python train.py --dataset="single toy objects rendered from many sides on busy backdrops" --crop_scale_min=0.8 --translate=0.06 --downsampling_factor=8 --encoder_norm_position="pre" --encoder_activation="squared_relu" --encoder_head_dim=64 --encoder_fused_qkv=false --encoder_qk_norm=false --encoder_moe="top_k" --latent_channels=16 --decoder_norm="batchnorm" --decoder_block="plain" --learning_rate=0.0014 --max_steps=27100
Rows from block 4 of the encoder of a small image VAE, named by matrix and row number. Rows with one number belong to one channel. Each number is 500 + 25 x the weight over its row's rms, rounded and kept within 0 to 999. All counts start at 0. Numbers have three digits each.
After each channel's rows are labels from the 100 images, of 14976, where the channel reaches its highest value: "strongest on" is what is common among them. Only what is clearly more common there than usual is listed. The data: single toy objects rendered from many sides on busy backdrops. In brackets: how many of the 100.
# convs0: expand pointwise conv (encoder.blocks.4.convs.0.weight, 320x80x1x1), inputs 0-79
# convs1: depthwise 3x3 conv (encoder.blocks.4.convs.1.weight, 320x1x3x3), a 3x3 kernel
# convs2: project pointwise conv (encoder.blocks.4.convs.2.weight, 80x320x1x1, transposed), outputs 0-79

convs0.129:507513493491513459546505507500524510485497508501466465533502535527549511487447462486515512489498467501497472510512483533510486539509498498469476528488518489491497476429513489540516499494507525486454459523439506497556502466511517493503490460
convs1.129:493520526491486549520520532
convs2.129:487518472501543525514491532487515510485487510492484526534473479573529506511506516492495517505492498490495501491507513512455512451496482543510483478512492467487505522465469511456506511440478495503561543520521513488523543525557520472520506510
strongest on: table (31)

convs0.292:518511510509515500571511511501547512507513534468467513509421482501519466512504502457506550513507462493481488473506488468480507508485519468510462465447506464507482497491544517529495502524467506473511492452502493523499518486498518473527520514
convs1.292:557491492512456498493510494
convs2.292:519526517535516486489498486490553430479476487503512512579472492481498498528498481464467525489466483473513517527526474488505505511477535460508531447462500448499508497532511482496509500455505482502507502493468466499500523483502523489537487495
strongest on: yellow (30)

convs0.264:497528467509516519546482494530486494506518483505511501488483454485467459478480503509498491500501511501383503416431536513507501503493495462512508497503506504498459494499526507468509500491495500515523505502521487504523500489517519525516494491
convs1.264:510487509489430502511501507
convs2.264:485531458504502579498488458535516499508554474489521505490500462465476453481497489525466520504474493502456497466469547470511511496504508456502496532487469523503466456477504520490512511511485522526518520493533506497523510448503518496518506516
strongest on: yellow (31)

convs0.315:490475497504491493488471511535495497507493522494466505525506513508499459516512497507502500496520479495430513436435574520501514502507487493472491481481494498487425508502562514496530502497473479496501502540500525484505494515556488502495504459
convs1.315:503520504511571506501506506
convs2.315:499496488496514507511517480449529514491510490484529494492480471516505552472509489503479520512477513518559479557543449472505478485496512511530486520514500485527554479503451485487463489489528530509518487470523493527469510477444501509510479551
strongest on: yellow (79); from above (75)

convs0.75:503527534502477517500512507499461508505502475541495461542469500517512506486519523488503480499518487545504495502476497501508502467500461538432493480444515476504504533495483499483497508510508449446463482499445472502562521523508504540514506473
convs1.75:526526499548534517494497478
convs2.75:500491443492505527498465521494489479516491499472500445497553528475466503496539500531496569469503530507516520506493514468501496500494443475525532495547520521518510500492481496476501486522502483525510570500505503500484471521515491519438501498
strongest on: red (34)

convs0.282:510509526469477455497508458472501493497434500482502513481508507511485533507514466514492544514496481486564508562574465495485494479519520521479504501500490476552535510494464471472473497505494467481514510504482532506515482526467497482483501510
convs1.282:485502477492561500484503471
convs2.282:496494450491525501480490513473502467507513539469538513474498492490525545459491513503482488540494545538520472549555480514501487494487480505509480466494506505475501451499488484474491499478494528469469467495514510476500476514494577513548507483
strongest on: purple (28)

convs0.92:494487525494507489492499451476466477515438544501517482494511564513505528515498450531507512484537494496528476538563471505515509509493492546482511467533496497485518526492502500539494500508469485458494442494468493485485463514490492474515519515
convs1.92:508523495524564509508513497
convs2.92:498509466494508513505510530515551526481561511469494528486495451486510472484521525504494517526468538547475522468467509463497500495511510461512508543468472489530501472537493521458502514489524489525517524530519519525540544468504496539494481519
strongest on: from above (67); pink (37)

convs0.300:489515500510480442522512462486483496496485502505483475520484521505491511524472484492494547510485471519518502531525456500507509511509492533504478447509522527470527568510500499542481490470491476504499444517482553512493536551497457469540502506
convs1.300:504480487501446455499496499
convs2.300:494465525496500452463514516520494497501500506556476494514507517512474495522458468498514477509548508499489506500494476517480498566485472508467531475476540522431514525498540499537491498523474487472467480525455480503508501540518475483503503462
strongest on: white (25)

convs0.217:476507493510573502497504485506538480498519517490512507486441475493506499505489514556439508498462497459501478489516518536516495467496522456493503566494469491531496466490497510509489502499500509480482446478530529503532511463494516549497502522
convs1.217:507526516508436492508483493
convs2.217:485518480537510521524504512489540503487535463496522527513455490487517485471557541514468518499485476540508471488478478488516495523552490476504485533489495484554533456508475508478481509499513491492487489442519557520480514465469496519521480515
strongest on: white (39)

convs0.148:508464504494529474502506516493516512497449529524455443513475526488500515494408505516471469462517498471507514512523503502495497510445490504455509469508492526474506495542506496489488498483505461538507536473497525522496521496507487544469506471
convs1.148:501480505520558517502535502
convs2.148:502464490512513474504512522506493429504497491478497482492559489511503491493528481485470511467541492492507534501493502511511496514480528497529480535499533564553498471458486507470501500549537500481473472498504490502451504506501520424495491508
strongest on: blue (33)

convs0.221:499496513505497496502499479499452529500506477492491420472488492480454516499506498528524488536541482506490505477497503459504499522512490495506535457528507534498533520434503496533497487501504484529560490494485511494548511457500478533445494470
convs1.221:491498514482491560485493534
convs2.221:504543433516510503510492505508408521505502493467492503514542482507519499498450482480500548511481515495508491515496479504490497525473485512489479542460506450454497453538468502492506502519500472496501536519509536491515493493510491481479512454
strongest on: table (26)

convs0.152:499557487492527538479478482483522491504509504533523469477467481440474501458467511550472505537512536499481464504514501500520499538441455489501515531502482524491477497491508502479485501507500537486470482480519484488530481456485508508559498481
convs1.152:502497498522549520512546508
convs2.152:468486473500544508514517494461516519500547468505526510500476463478510510516482550475471501550486452527495470459529538474455521496499501477531496525519465491511476459478464525497472507507528520524503485495522516449473472477491527499506486521
strongest on: white (45)

convs0.95:476460497519507463526482482520460453514505523486480546494510504519517487490510508471508522512460523463467500484468531516484530421466503495451500484495461525509463488558512520488528492497493472504465509520483507479474484526509537508491527508
convs1.95:499470523535492523537477522
convs2.95:509501499503514528451533509476504497454507485513517498529485473479490500515456525504475494556526546530519501528511494474513477494484471528463510547506505519488510506530517460481492523470492510473472503530499494507572485484464541498484438483
strongest on: yellow (64)

convs0.83:537503484483532471515476477503472439485483539530473497504515454479521498444463523512556483499500517487498475511519494527494487507484466503498488481497534560540505486525528480529511521481515527479531497546468460494519492501515471490511483467
convs1.83:502517499493571507508490510
convs2.83:480472495504481480527533528487520545481493508487484530519494531521523511528525500469468542485495474482507475483500510450458518451497517558475480480520496467504514533474504513512492522498494492513516552543523531493473540519544541509470497528
strongest on: red (29)

convs0.81:504473484493497527480513540488491487502505524522513480471457508557504486488493521502477470471496431503527483500494501467520491520473527503510497502500490549490567554452537489461473519497519458504450464500515507493504482466519480513487498506
convs1.81:517543533499454489499489494
convs2.81:501461498506471495476512506501516496505522514490542491488515490500541501517544521480520544555519459484494506491513490502493499552467491479495559531528508500503510499539503513462500516538479443474466529519515474503463512561506522505537497535
strongest on: white (27)

convs0.22:490530505498511510520476508483496497513510522523523499495481513449492506445502502548482479552526527483491469500482472522540499526508405453494521513498502498483486514481498499504479489498483513455463452493508494486511470460506506523550502469
convs1.22:497529495500567507489501492
convs2.22:478503488509523513439488489455511510493525479508516482451500475488539517526513539448480500469491491522475478459531541487453518506480545534507518493541475493504470460497476518474492517524486501530501465500505511449472480498497496466461506500
strongest on: white (39)

convs0.69:499532485511451478485483542501487492513493525496508449591508495500494509513527468505509496520465505491504485488504540518493510499508524482495495518513496469468488523452504505556497506539461501501530519505490475448498478445505518498505506440
convs1.69:471467494511508491539540515
convs2.69:498469522507489461493534508485503467487510516523519492515527518484517496532509521497508532504542501510515484504477462515500483494524485455515519512467531515439537470516501493479479509517465467428478454494478500517513459451477518482452471525
strongest on: from above (61); orange (28)

convs0.66:500493521500527515534492491501461467508453523463503526498463499527477506458513465501475492486490489507487505505532468502529494497482507506470500496508518491518481504447511495510521505484499543508494502507563467489455489489485555431428498526
convs1.66:509497520516433511500515508
convs2.66:493524552501513516509466471499493458503467507477522474522493514545472493503526465536475510505485518468498498494502473514527501514501488495481512514523535521496491491444504506551506493508488548518496520541496474500467519489492561431447497527
strongest on: purple (26)

convs0.111:501489475498490520548501477531492536486520483535491526494522479524489455508508499483479487498572485522459508440492522518485506507506493491500498503479498445513487520492510505509504503473491536499512552511602521504519492482510491543502499486
convs1.111:513511498499538516467458471
convs2.111:498482508480510497513506529530515492506499485461520475503466520478532489535476505482502483465497496521495502484475507479509504472477493490490491487499470535476486461528458503449495521540520419523518496471460536497503514481528420463489487530
strongest on: yellow (38)

convs0.109:521529476495539500502497518495502507498485517508485491459463467489445487522499532495520559499514463497508507510527479477489483522454491512510534449496447550538497531445494495466531501469513459505485511497532547508489517503512490500459490497
convs1.109:504506494537448500527525508
convs2.109:507486469460515485539513521503487523508489543516504578489513527556507507509453531504537514463463511475507491504496505473463509499512517508561474452460484538511515522536514498522513506502488521519544515518531510490486476524512507527496513486
strongest on: black (37)

convs0.293:522523498491436473481504494540510511497496523520469583511524501513447451512500539483530532509510496473497491485494491495492489480440547499491470492484499506563489500517514489499523505515519483499508499531520496489468485468525496452509489474
convs1.293:475496481461549515481493505
convs2.293:505464489488505492438482504531494484489497486486495510474453512512504492507547455475438474555476517465480499490483498489481498481527504524543530489500484496472500553520507492510513502444481457492487527481495552498484498551499510513482516530
strongest on: yellow (29)

convs0.110:512515485483517574472477463520518487500483479488491468416470505487473485479449537480481515506501519512487483524538500489499488478482482511524481548468515535484474525482498494455485493504484545526532515500533510509506491477483471495461503493
convs1.110:480464492534540479491479488
convs2.110:511532466607532529484503488517515517484504514476529504522477489516533484500504507517471534469455486534478490508524516486496484451522525496521474523489460512508504462544485486496484512487524500553510507475536495505501517474477486515518484518
strongest on: black (26)

convs0.91:499518534498523505512487494495503447510468470499510479483473516496503492494515464490508478490509486462509473497512471500506502518506464514550520441480549487475524513465535496499535499511536506465528534493485505497532511493491532593447505489
convs1.91:551481492512464489525520499
convs2.91:503567445506509496516491572497503523502479544496451489532521513515487509519464508465467474507524475481489477485531490506460503467475492491505490492510468482484482511441528484496494505508475479519528489484532528492532485518501520551489509464
strongest on: blue (25)

convs0.199:480479522512448511532497509509462490503513455499532525523493555527430504519493540508478507495528542502474496491518532506485518480510516504473499526520517516508493477548493503519493478550495562532504492513553475501537514483489493540492503512
convs1.199:503451463479498489500525525
convs2.199:459502478499474533499489514487518512508545529491470487500487559536521502495518486497500515550480509495485459452501518473466519477485472550462492472504521471464508491480512528516485499482486569496508522481528463500482503513530477554526508481
strongest on: white (31)

convs0.49:501483467486544529556492512502532553489482520475471491526485433514473496474491545487491446509500512501505490502529503471509490489524483499540501450479529477531503515489516497564496500505499465481522469512492494495530501546490483482543496506
convs1.49:499526504481535534513544508
convs2.49:497462515490498521537511483514492406502470477519508513521474499498490486459507481508485572494525462478496500499498522494500506491532527501482481485492475468480483430434491496459486501472509511520481549498498475499505496485515506476497501483
strongest on: red (48)